config.toml
arch = "transformer"
norm_position = "pre"
fused_qkv = true
parallel_block = false
subsampling = 4
lr_schedule = "cosine"
Rows from block 6 of a small audio embedding model, named by matrix and row number. Rows with one number belong to one neuron. Each number is 128 + 32 x the weight over its row's rms, rounded and kept within 0 to 255. All counts start at 0. Numbers have three digits each. After the name is the row's rms in percent of the matrix's.
After each neuron's rows are labels from the 100 clips, of 14848, where the neuron reaches its highest value: "peak on" is the class under the peak. Only what is clearly more common there than usual is listed. The data: two synthetic voices taking turns or overlapping, over music, noise or silence. In brackets: how many of the 100.
# fc1: MLP up (model.blocks.6.mlp.fc1.weight, 640x320), inputs 160-319
# fc2: MLP down (model.blocks.6.mlp.fc2.weight, 320x640, transposed), outputs 160-319

fc1.559 178:144128078104164139114129243130136150139151115191159123057156133091164104140099122154121177037128086120125132093108096144180106168139055071111111113174092149151157113122136147048135112151124070146084120104079127128125188082132150130129087140133074146110119139149099149169146085114175085156091113132172153109113136126136156117128155094122104110197132076083131147128149153125108152145109120127079169116083094102158162069154179055084174130115111171110126159143124139158100130174168084
fc2.559 225:139164082164160135080123135191117130167170162091146125119138054084132084148148115202167147098119130148118146106117117132146080128142133131116089165139170131173138083130143138125110129097181178148046141058083106136154123087120177167177075131103088119121082087116086152151147130058148104150116113157139164119131083134109183122108148069155120137172075113117162135099102124141133124132083118117095134160136117118157140106144121067124176166140111152114158122109090155147114173159136193
peak on: low voice (75)

fc1.509 174:120145113119127123122121131085181184119117149075099125168118112124041147119115116127136082103118166110137112130175166117113150125109170130106157120185141099142120119129172092174161130109138165105138125173123140093082124117103153105124148076169156186165077068129122019133142124126105140148141073059095149132091112108115104125131145184118157084087121122155041076116088121128144116127145143123121062160157187163094073204033133145127063091144143070079124124124137085157144134000045099
fc2.509 221:113129125126116085124121090133152058146153025153118179193094107160075162120164138123149116149135102177112137149119147140089114127167087091132139111131188102100132106074101110171140149101149189146087151111124068189138121143143136118145106121130153150163136095092126106127130142108094086128153106149127147178140107144073121146051105132150121173101117129201125096127164152134114131152121095179157127163124075173100124163102071131156119175099093095158162095140095105125112156092109215
peak on: deep voice (40)

fc1.430 166:190137109127144189080200212165130145139156117145153145076157116092149074119126122110139174095131151099107105087112100128162115197182070112133099157155126155209144096127132150076126097107130094141086121080089139109141189070095146129103084141134087114105104120095151157161168052115178112137104138162146150107126110141139144105134147104146120147178117073089133158122173124061116145131097118104089151125080097067206169095140166084074141124132119172096148164188114142126049126156139126
fc2.430 169:159101128151159130165160209084087141093112126139148134005164161110255075115119125101138113125152122112114124144133135140141132171081149146119141104161130110110124153149138136055080086144080126121147116159129195108108136126139125106129163108147110099051160140121117212105148092186176142167124121129114097132111150113132110120166117164131140096119123137073138141145136117127095135112144156104130092122120170093124115013199186134066128091143114195139100150136151125102112100214105082
peak on: low voice (66)

fc1.558 057:181112075118153130118216181112116159078110116133116103114134167107149121101167132077139129115068166141157129126172124125157148204142096102123076078156161180168139099144129104130106097093088108090140083153142124126097144157034124082093140137150110139121094125135151132116228090172143152162152087139104080111113141144129081102162135190110103122141158103130110129131134150067146150142132150124086145150103138087157128121089143101089148140095178107130127143234093118084113074125097120
fc2.558 032:110160157121093104083152124119119051132122148078134140162051118194054125182131105093072108171093158187133153201120149112083112169102132152116111149120084169103137175092136119168117126147126140116162136139097102155119128145113099129119180145092116085157137129115113186164213101092111136084137145165135086111152122117113100164115122129139134157108164147164146132136136125102156131169037150107201147144143112159093139117148124123052162171153133071130149142090086174084141141121131193
peak on: high voice (33); child-like voice (33)

fc1.76 172:180063134112135110153168147095171114068115110140142117122141190129147104122114108063089176140124095111183115176154129182104121123086102109084114063133092189150094122088147081139154134130076082094163133176123159102073114146125115050076189140175135150150115119079166102119133136203127163114189074115144146161098154115117077115212145178143126120140129085104054158110146151098095183103163095111081185136075170137173180174073168113133116117107160085135120161139106115120110106097144069
fc2.76 137:088193142133127073097123077144079141156114145124102118115082100122148161090126109153198164122175098078079071102100137057128169045156149146164137116078146085106103124162123159120098218107117150115115131131159130150203132104132125160147109089077107104096090133092119161111032219115138124144104127121131085150177147091145149081132124113133132092097146094152180107169098034134188093084129119148163121177128099099140120100180122113230116077146167177126079119103137143143136153160118147
peak on: no speech (98)

fc1.372 113:138140116089138150097151159117141162118153158106095087111143127152084119137149154108128133077085151134155161123137150111181107191202133101137148131167156119122161073153130092142109041077140102102149067126161102096114146111077131146127122153135121150127127104168113083123170040084113156181117131121105122095099123153187088116145145167082061111090153130091089152126120136078204124118132177160140152121134122092117089153107097120057103091149117119105130129205123094152125122110083109
fc2.372 097:156121053166173082129167190099189145100104114126139142107100175135137158122126143117138087106149112106130072140159091132094158185073119167125123075182153141118116147133169164112133124136068138093125154154088161121116121115167133092106170115161120212109130140125142099185213128176129114100168090132128170111122152099140129117143103130133154081140154127127101067105078100132100130124161115109091108160084141121139137165119193154104126088115136110137111151160167148114089108067099118
peak on: child-like voice (52); high voice (33)

fc1.608 248:132116178154046130162130088108114088107127109099046162190125116199067168090134131102127117178096147134100154150120161135071137113122136143127156123094166100133111150103102087202131146115152174124144110140153094142126115189110121104131156113117216124166099100119142112077122155122005143118155119099089092177140110123084060151101101172149128177066130144199100122133136144134125118143130109172200080157125128142092095161090038173151094158123147074151151114126115086116147112089098180
fc2.608 252:123156097125184117054161182165119160139156209114184125078151110067152102102127133150149117071153164084134067126157111145154111143137165128138084176147107171136099052180144158046119127136131185135119142098105153058148142096149158167132143089118057113113152144089119150158127080124171097134144105149149147076122092151172210111150152076131170088151113095055152126110085099120121105097130116073082106144160153080184137068162176111099175120128092163073112131142125152127115143167107097
peak on: high voice (38)

fc1.522 193:151040125150120108126150135106139120120098104115161107132140211094144065136161133059092134130097132134174144167172168156114086141105100163085068073123121213164088117082145082149094112070085123094128099129128113133111096147131122051109198147159143143140130133103137110068155106203108146154184091157131117142118115142105065102168135211135151138103109120092101163088171181113115166147146113125089144165100164125170143164091131123108096153082140104114167178154057089118096099107142116
fc2.522 169:142112075151194074093080109105093155106126150126113105075128114099152109113106078193190172068169111103111101120149168122144147110111121145093113108098148132139071114090084106114103147112136176105095117130157136103131126107152190135206099072144050156097116093066061184095046184102183109185146103144134121131097106152102159095138146134184135103129116100151129147158129084185117114091125095122092133190099109141128145069182166117175115141134108184106146148107119122182093133210132120
peak on: no speech (73)

fc1.551 051:147088112108124102093190175102139151095100117125108113108121181138139113122159172091101151099102152144170131104182157115157103211124136101140105110160123184164091081149123091124147070130094096135177069124111131100105126138094136138068189136143121160098079135120127111136232055165117122148137078101074112103103140120152098115138152150078133098121152130117110162131092115061161166125140153117125165155115109089175098122079150084076124122082153102139132171236083148112137083105133088
fc2.551 036:126161156125078147194090074130177074121152117134120177158102116191090148135160141099114128188072157119074103112135079137122100094136111112159153178087099167155176131100139093127112212225156123150150150136143126138093148128130127123124111150127175081126124119148177133135064132153126110037095142135178159152140168147172117195106120096150101145151146127185143125090124181121137165101178122125157134125123191128082142144117153138149116166166125104114114102073162110106169181116148162
peak on: child-like voice (62)

fc1.348 045:094097105126114151104197187107134148109112136097123129079121179115125134127137146078126128103078152118150156098176122144178135223151118126129108125148114164155138118160153100128122056118115112082147094104135129116085111150073104094083161121124130155122125137157120101120255061166119128118125111100103095107077152166173085119173137158098167075087156127135103102116116136064158128165150136128121148128127140085157106142089158152064114102105176120097145157255100131123139131128103086
fc2.348 038:128158157086101161133066047183111058141168167151092189215166122172073110154158118103079180182127142151104089117093102166182127054159146103145150155073066110135123133137083133141146222123157126141141102121166090146086145098111101117103075140101142070174113131106111134151045157137101125062128152145137143114179159148145161160131096071179161187146121093135138145123110120110161119154136137134159125089115124130128094155178088129163112105150127139134120127066132094080108128090150106
peak on: child-like voice (55)

fc1.14 224:171135134111133097098137113181058077122123077146170163120111160102135110099176144129158161129162083105128105105118119120150131135177035116153075092074139159138115134106092154125097131108088097124107113055126058162162129137131103128148081162051114070090153153119130177112127142143154113114120120164139085152184124127139147061131139105112099176130143099126185167139155102127131174094141138183148201135079108075201189102163120080138153110138093160151124164139090146087065107155177173
fc2.14 229:132077141162110084145130112070149118102077130106069084155105134156091128148131107112094148133067135147169180156184157160080100099091124182106131110145163160126087148096108065178135147107154158082175123178159134083082056145082117065127201133178157171159146087099122085112096186142071119147190123124104135137090123119124086130139108169137138135109123180154050115118139162123104147159138098132124102138113158157075099204085122158178100158108149067162148119147110115126134124091108123
peak on: low voice (42)

fc1.450 209:130134164117094157080117109132083124137153090097125103122128162119143113160153134125147107145143202162160094181134207141104099160178117130109141125106073139126131084104172136149087096127126101111114049109172110116137127134113141130149135139111140127106152143197103149046136109135149206180114125130113034132138134132115098116139183191098174136073145164130139137129135131139179141141182177158141138131185176139136128115155108200129059093190099159101131153145101078136086151159110127
fc2.450 232:098192179126094131084090000124052135147138129106117100124114085161137157107136104148178114152154133149066140133095186099102098122162149135149187170025123082128155100157124113171096122114166182170104106149139121113165167097118114138187097134083158128116120105088103157061095147081121119173072132105123084129156133127153101141103143163149141117111126107150153159117093081155132104114102120122186111148175098164061132132198041117177070120164151173112112098133129080151122161159124143
peak on: high voice (51)

fc1.9 195:144043125156125110129142136116129105134096101118159123132125204098149074130160138057103114132116139143152149182174158156108087152097102170098062082120115195156092126077138087148086103083092126087132106125123110132118090157135117060121207137154159135130133143098146117074152121197109139140199097174128109131124111134105075106162135221131161145112115125100119152072167180119099161136144110109086119164114154125178131160097127152106088156093115113108176176151078106090079094120148122
fc2.9 187:150098060159196063095066102090096158111101145126114094091119127103141114118117076200184167060159115104134096132162175136137136107104114165091091093116155146137077124082091093114095144104138153089117124127163147096117091129169183123201116073163061181096137100083058167093038187113165101189164092155137131113081118142103146095144134160176144114128114126153133122159129103195115121112138082121065142170092130161135159096164164117174122143134116165110147144081115131183102126196131122
peak on: high voice (33)

fc1.298 128:178136101146139175095201195157082121114128118137118120070145161082153086150156175137134115072136152131130136084112102155154090221185083108156068129149124156124133115139131147086090083114111090143095081081089100150144151147101117144124107151116089096110134150175130168138165016137169117141125142169145112093136110150156150117108155112090134145169162134097149156127159135083155173167123141146114180089119103017189173064142136108050162135139105145115146191169116155102099100168151132
fc2.298 121:156102124150128121147184199120086131089108119128113098016129154128251100137079099092123120099137111136121162129130103117110127191085145151123132083154138114114101160142146153045138120131122134106153146178116179127104116160077103112105177085144082084082132127093124194154206115171132149139142131110091099133127165090120125117161089128154122089125132152104096113151120112064120132101151122108136089107104150079107129000198165132111161105147151180167097161186153120117119120255108083
peak on: low voice (60)

fc1.529 190:125134162138084159102117103112082129135153092100116106123134160128142119157149131135135082138141201170171111174131189147108105159171107118112138142104073125119134096115190136145095071133132091112104053114166109117130126137116148137149133140105148142109148152205101151064142111142157204185110134134121034127131141145117090122146178193100175138085129157121143150129155126139175145158174179155127137120183179132130120111151104185122069107183104153096135147141102104141099141168112122
fc2.529 239:080204176130093137071097019139062137162128143110129100123103060161137149099138096146176119142155128139062135130086166083094113130164164143151184175026133087133160090151128134145102124104176178161097111145132134112176167076123111145181080121084143111120105107078102176071118133056132120154079136111122090132163121123144121131102145143153148109117116091140173150124095073148130083112090115105184105165180099159073133114208051117156087121150144169105122091145137098137114174173124146
peak on: high voice (45)

fc1.340 054:144104085131107137091198160085125143092086176120074112123120141092125113147134102102127137084068185111200119121166144154150131204137101149110087114133124180129122108133142092132135077088081111100171103118139162120119100157013107123097136106136097162148126146168158089106237094159128151124129106144129093099137137131138077105149152165088109077091156133104102091106114160078158161144153163133133124137107150107129094136121140154086135133120173090135154156209099161100134106104088096
fc2.340 043:098143178073077065103117072104087137165149157131097135100127135176134166137119143130081163177076160155140155111122092123119125080115111134146167149044087154104182070169103136158151193152112097149191106149092109117127146132089143180134106113052186077123096160130131140132087148083095147133106149122134073133171181136181112137149124093127101057155165151220150133168123103128155095110116124156161164071134205147104087151173092084170097082126163160119124099105158146141151152110175163
peak on: child-like voice (52)

fc1.309 055:133082111115152117111193172092118161104070111156091150116097158095138091132162120098128151083053119143184123158168130142126119195162117127123098077132120162130156095167162121150111073069073117029175092128109150118124084164047122078112133148139128164132128122151128113079240081186132141158176102147128113113105100134144078080164119198081172084143168154091101118103135134059119163107132147155104141129122166132122138130115187163099147114105149095144181107230119163110128064120099123
fc2.309 046:115181144106110104119127065094115111134148184068097119166132121154125134151097157143118134095095149094118153139139125118167109080137154137134110150085088180140131111150161148102156220174115127164144140199184112141099124107030135137098123169140121125113123126085121134118077216138150118085117145132088104089166192105154135164187106101094142116121117128154116152117133115090179152063162143108113141074156138113106080150153117104255114089206119134120100086125150119153117143156105076
peak on: high voice (39)

fc1.438 146:146105105077138121080153177115145157127122176095156085095146180089152089126147145128085097122099214112205118130163119141163106160135157138151111155161068241073153106164166124097121108147087090093194084126157128064122104129110105135115166152136105144120139143162117108154150075171152155149097111148085144112107157138187123113202127126070174096096113162079116114136114144097156133136196180128089134072176176090130108126129151175082145070140139145100096136153140154158149093130118053
fc2.438 129:143069053123125117135127144104202107087129111133098123121144126123114113149104136110112124112095163132147128155169120159113104172105137124130122115218182152120076147109130089126175087138154173123099152135093138139107135200084177107089169095215106199161115098080086083183218113124100118169168135127087191136069105141070094137092121136152139155148095144119089093102128166088135114127133085121113094146129147142132146138078105131066154167104106126146133165146098114176130158125109154
peak on: high voice (47)

fc1.243 184:095138117117125119124123126083186168112122140103091116171123114142036155125109104131128078119114154133130120138165154119111137127111167124102159117196139106139124124124161090181172128120148168108149130187122141101090137110113150113119154085172159191174087067125112025131142133117100143152137079051096149136092116112112092148127142200126155090089120126148018098131099130128146107151128138127128062161168188161103066194032123157122049112133148053089124126134131087160138144000050101
fc2.243 229:131122126120115084124122090129141060144150032157106176189099120165074159134159136122136116157139101169120143160131159143088109125162077105116135105130176112121122114071099103177138144100149189130093143114117073186137114155152148112136113126135146159173129097097121107123132142110088083138160102141117150177130109149079123146058101142150126184111121134208109099119167160130106139153128085170150127166115079177096127173110077146147107177091090091159168104137087094133110156091107217
peak on: deep voice (36)

fc1.639 064:158087111091133194120196155109113149087085110139094163150126130134133104114153122097120116107101149130184131147162135179146166195162125101118126099131150116137133128119164103171081071096093111075141090108114150119152121149011141094075111110155125143126088145146144144085228123139132145118114087134118090153115136112129099109117138191122134126110147094115146125131146121057161164153164152143108137158112135120135127139105121147083159098108144088127151081235101153083126134128112148
fc2.639 048:133146187125080128139100059131015127144109102120081109150131126165115181134105144104174172127148102146120137134087115089107141094165142139159107130079100106122134139105129114108111150146124117124136114172164093174156125115060096159149141146082118072129098153138124151114080203093118104147128161145122074145191157104136115152119095116118109110130159139138100153131111118127218068123155092161141136103124091091086126114165104092255117121137107153140113136076135144134152131150154114
peak on: high voice (37); child-like voice (37)

fc1.388 203:119135166131088150089116106125082125137156091103119108117126161130140117158161128126138095141132198172158104183129198147108099157173112122112141139106074137120135094111174136141091077124136100109116052112159117121132128142112142133147138144111147138109144140198109144048138110132156194190116126126118022127139130136123092126136185189105169129076137157131137142128143131137180148143181176146133136121185178129135129113152100196124064108193095158098141148134099088140094155161111120
fc2.388 239:085197181123092129073090014131055134145127137103125099116103078160144156103129114148177113149166139139060134135094172092104100128163156143153180174035133085122152090160124126160094113113172170168108109143140123118178167089123115142186091129075154120113117103079098172056106144067123123162075133095121087124161130133150113135096143151152142114115122103152164151119091075152139104103092129117194108150169100164064134117202045114170074108160143177104111088136128091144114166165127141
peak on: high voice (49)

fc1.356 050:154084126117133122132200179115121164108102127121125133112091160071140076147136119082119123104086137112183169116161107109095157216167072145095124096117124178175121124126151096133144050091116124110147076107113153126115118108031090089103148121123102153140101114160144092106255075162138172165138073124138075119113158136155092103174146139126114129073128130078092091113139140051125162151145153137130103161134170110143116156106123153075124108091157109087136171255100102127082133106135077
fc2.356 034:092184152144124150171107042112131099172149117086134145156112114133127161115130127129114075181122178133131114139105133151137116119106140214144147171017085163111150142095094162117136159130176141129119127098154091146147114109107094120092092143086150112110170195153139148129109140097092093068099143195163063146195076137090135143087071050119130148101154084185104146155107136110116074124093144133174108191146164148136101178130114117087124126131132144119128123034099101144078177135167175
peak on: high voice (36); child-like voice (34)

fc1.124 050:150113112068137151116192165090111159160098139102125095129118090121123101092119127052128119082073169125152092128167130109098165240189128130108138104173108159149114112150138100150075089113118115092131100140172134128149123118051138104084146108131097144133102109129160125106254038123139153168131115147106153108127142157141095108130127168123134116118139127101148118120112169022125142135160151177078111137137164114121114105082135131072187112117151139099134129228085153091156121143089097
fc2.124 044:046184154159104121153081069149112145152137075118095172170094080150086182136102091116186120160096125111100138193112120101084102094161136176159109178118152178103157106137088133145162146134210187122155130145117117136123152115122143137183144152104118096148126124123151117113066112000073073098113160171108090102121152115109131141108096112167144124107134147166151111147085104143182073123080100161133138119145120135092105119139050110148121134136103137125181123108125146149108169118134189
peak on: child-like voice (46)

fc1.98 193:119150167143082164092113106117070125135159113099107116116144135129141118160141135120134090137137196177155115170129179149116105156178116124120147150102081135111143100132180124138081078132138098125094056113156110128136135151103145135156135137103152137110149146204104136054151106126162187205119122124121023121138139143121071134127173193108170125092132170133133144124139139139184140163170176163136126104183165128127105122155105185121066114184103157097135145147112092147117154165096124
fc2.98 239:078205161120104139062098030141058137165136143105134096119106070153147152093139106153181115138174132137049124125080165076112112129159154136155184177040134081139160080162127142134102121107171179161101113137135131109182171073112116144172078121079135112107108107086109176068118136058144114160066141113121088124158118126154126130100139133141144105119119089139177147119083059148137092109086126114189109148176099147086135102206056104160089102149144185092114082146132104143116177177126143
peak on: high voice (50)

fc1.150 154:073151113091131123124120122101178179125128129110107129166120108158056179144115109137127069097120145122120116108146153098128144116117162087100170101197125086142148115134160089171161117096143163139139122182106146115086170100099155120129127095154146194175069065123111033136149114117092118168115091057109150152091115121116090148116155183102125071104138113147039086124091121127155104135124144119140070161162194159095093191053125130122065102122158074088122099134130077169148142009071097
fc2.150 199:124131109136122096107124100133145072144147044145119173192095107147069146116164146124149110144144104166119139150121152129100122142176098105126131126132179112113127097073107112173127132096151179140085148095112054173142117154141149124144101119138141162159134099112114109133159124091095081138151106154119156176132100148082134139045102133138136179111112122201110104140168156127114126152114084175146132155128062168112125164100079130132115179104084089138172102152093106134111164098104222
peak on: deep voice (32)

fc1.100 060:161113116112142136101184177127141194080161094128086120083141149115107088113150098086114151109085172124137115107177119170135122232143103118130173118135132143148128116114170091100131057127101090140142108150121152111092161075050138100101134120150116131122077095142158114128255049139146162137141068112102083114130131131152083152160140149126128123121127126132099131099135158063165151152129142146108116128108169074169097106160135144063121108120151160124104154245113107147127120127086085
fc2.100 037:144093119196112074158080120086147145108137078147107141195149143074075085125099149108089079114088132142141204106134100099115148130088084150130107144143111141114137143108037111154105141113158071145149129127152135174140086165177190142120136081141146120170181150142158094115100132089095113075165103125136162087104119156153127151138111150131099148140107105180138110132135116185095151118136156110083144111120125196146153191052156128068136154144120085147141135027130130131139140081133147
peak on: high voice (33); child-like voice (31)

fc1.153 053:185111126113120134084172168085131171071142134147106111145127138115074116129097154095110106076084186135135118115168117157143091233123139132116097143139123146174126104133137114111139061120081113103134095133151126117120136161070141137105156080128089149117086074127156088102238024127120130121156092087109099092105175132141134136096184126092148151074122180159111127100107166053165130167096110127125163112140117097144109140125135119066148106068153150096123183226076107134161125135112106
fc2.153 045:128100187098064164159084089194076126127126137095130127183148145172090155172131163125108144158124140156112179111100132141093108064170157100154136133079097104153109126084075086154175175102171137159119090114082100101130138095133128098131130159122153104192119119122123114135000127121095140114131121096174123127135112151088157193131142066149113179154130161147143156117116174132145182135177115109137144111131097121167098106138092157203144211173146120164123138107098142105120126087162139
peak on: child-like voice (45)

fc1.391 171:090132114103127119118126121079181170118132136104090117167119114151043165126110113130124075101114154124128115126157152115116147130110170106096164115193128094139135111131168088178163128114147168122152129179111156107083150110106151106122138098167156183168078067128120025130148122120100120156122074053097152137088121113110092155122149191114148073092131132147024082138091129124150106139126137114131071151165189157101071195039128158116052115131160069087126110126136086168147144000049101
fc2.391 220:126122117124116081129114096124148059141142035157113179187100118158073160127163137124145108149136096174125135153122153136088117129173092103120142117136182108114118102069095101174131135096147191136081142111109063173140110149146143114137112124136144164168137099106115107118142133106086089136152107149121144177130101151077130146054107142143133183116116131204120106120163163128106131156122087170147136169122079169113130164097070139136112191090089089150166110137087094137112159097106218
peak on: deep voice (36)

fc1.513 056:156113124100138129116198154095122169119066144120129122123102156091141135130148121039100125078072151113161130100161148120149104203180134141078102081112153178179131115163153075162115102100091103087129072107109129126149117126031129073071143120134111127152112119129130123101255115166113123174126067149105078135116153139128074097157117187084139097117139112114111120137140146049158164150174175119112131138087188119135113153092139107120157143098201109121141131214098129108133091138137128
fc2.513 041:108213213118094097127088083118107126135129122098126168114132073166127168090112083148101119143107145147086117135129136129124122157100101135147147132055104167089173123106080105138126153129181154146149114174164089136108145088068080125096127183055088075177079172121124180106149118082087146104107165112118105165169116069087156150073097090163079099108160166119149105179088088097166115125097133186179089119147106095152095094157128147177182110175132147120085157119114108142082154143156130
peak on: high voice (38); child-like voice (37)

fc1.10 171:187072150128110130170148129089160126080108125121142115109140193130166102152086124050078185153075098131190130177147125185107110119075115119072124072113103184151083133099167076132137151136064084126145108173114171124069121143100111051075180147147150127148124128094162105114120129210123181109186088127145123132118158110126047141194161184151104109154142113115061169115143179094107189091161097102117179109081182138137180173094151129145102143120165104134119145130130099115132098103156075
fc2.10 165:114165120130137075094103068166101094148126109124124135143084105151092169101143107162147175149143091105100099098096135104104149015170101148151129114082170106125078104109102145125143236092145142113114136119154083155157114096102122129155089093086108110136113097094104148131008243106110112123135139156132116186176129101119161087124112101158111134102128102191151117156142083131153132096134109157145144178104093127125129117154109136255144117125136139130142118070091147144106155152126164
peak on: no speech (80)

fc1.11 155:081152107087125128129126135097180181115128128113099121161123116156052185139114106131131076102110143126111115115142160100130144122119164091101157109203126080154147106131168095163148122093146159122153116183104144119094172098097147118123114106163150185160062062128109026131135129121100123163099094047100154139091127122108091149129156178095130076109132111143030079124087123125161109136130143124140073154157191157094089198048113135125063109134160090086126103134129087164144126010064106
fc2.11 199:129128110129121089103121101135146066150143048144105180196100114151071149109165148128151113144136104175114128146119151126094124136177088104127127126132172109115123097080112110177125128102147181146084144095110067175135112148132144123146095118140144161163140104103111111127157130104096086141141106152134153171128092144080128141050101133136130185117114131202124108135165155125108124146119082172140133162132071169106131155106069132132119179103080094141173097153089101139108160104099225
peak on: deep voice (34)

fc1.602 156:161068120130139101140155149082161110078084107130151112115105209119162096132127116064084178133118114118180113186164119161114119130085086149090080050118093210147097132087148079134145136134066088074166147156130152107066089148126112050083204155166129147131137139090162105111124133209125180120182071135138130146103148108137083092204152177130126117125138105111070166111150143115106193118162107114075184128071171135177184164087166122125123132114168090138134155138114118118097097101154066
fc2.602 119:107173126132140093066103072134084133159120156143127139115101119110144146063135124154175134144190107084082076086075150068114162055156128138155157129075153074108100128156110153124101184131109151128118113120179130137207149113124124165136078071080104135080095145089102159107018234108157103133092128121138102174157152110132129079122105128135146129104139096143193149180103036149153111097122115148159122168145080139148122099203104128238111080130138178121109128084126138145121146170142149
peak on: no speech (98)

fc1.172 181:153067128150127137162144130122133111107129088100151131121153191103154092147147141062088088130082141167162161164174149178086117150103075142094061092106120222173092140083148092133113120077078142129141107139120100137083107157121116053119207131135132122137131113148125150093145119189116156140201070157119096129140123128096072152149150172126143164116135155114091145080160200102110174149169114094102105156123161117187127145095155158121102149104121120099165192142066085110076077128158125
fc2.172 150:124133066143212086075068087095118122140110146125111118100105114123125135087130087202186151075170105083093072105120166094121144094141130148132120112119171100142102109099099092128099161115149153109106104123169121134159125112166170131208099097162046194111123097095038154103028213097148114186129102117161147146099130146107164094119140131163144107105117092169126131167115077188144121120123105144104137190119108161122142135165116113191138126146127172118138109087102119192124142171132144
peak on: high voice (34)

fc1.93 201:150133151120104123129198136161139113111144082122127132150122100140104176053153124070097178142136098102140097115105079127146166123130096094156161127130159141123108132099134158116166136141149104111163157120113116129138158115130108100003101134098163087145090133117215113167137131114117136088133124084104108173150141055107145086128113094122114139135121039142145127147131089069157162122118139164137183155079108072171161119116137093128170106097179115158083100138094161047118158088107154
fc2.93 245:070160164151094139089160124177136123193087166129111092218072062167051151133129093113123141138116128117090132146101080072068127099141174175155146159132134115102128091150140151158162174090174143098127166156117138128163111102106101139104127089103181085195120129129176108158136138070057108078142170139147138152183110114125167110087153081154160082109135128150150097108131100103149063118105116115145101139184116114078107161112104158140165144140134093104178071141171163081144184072107172
peak on: child-like voice (49)

fc1.294 048:114105119071139142108163170085141189135116102139116121137125132113136127163135116063122134060060140152138138111167119110090146235191118107109137115129135143105147117151195102124097058140107087076151099130140116129137112125018113101088079119166077160140102112163129109110255060148116163149144085109109110088116117134127131083132143172114143093105145145124117095131135130018153150146141172131093123173141136116125135126107152127082198087114167120121155121255109132076120114119114119
fc2.294 042:105176167139117085121063078141063094122114147133119117160095082155098173120144124162121147154114136165108199176132092104102118095119115136146138172118110186109169132122092109100146140198181174157143134111137124122145132116122104149104146192112123064140171127090152113127052175034110078075076188103168113133118135118108132151091120116208131095141109162157133138158092126146190087107087106146141127113130127128077079147165099144181098151123119133174112161050138148118071171166144181
peak on: child-like voice (50)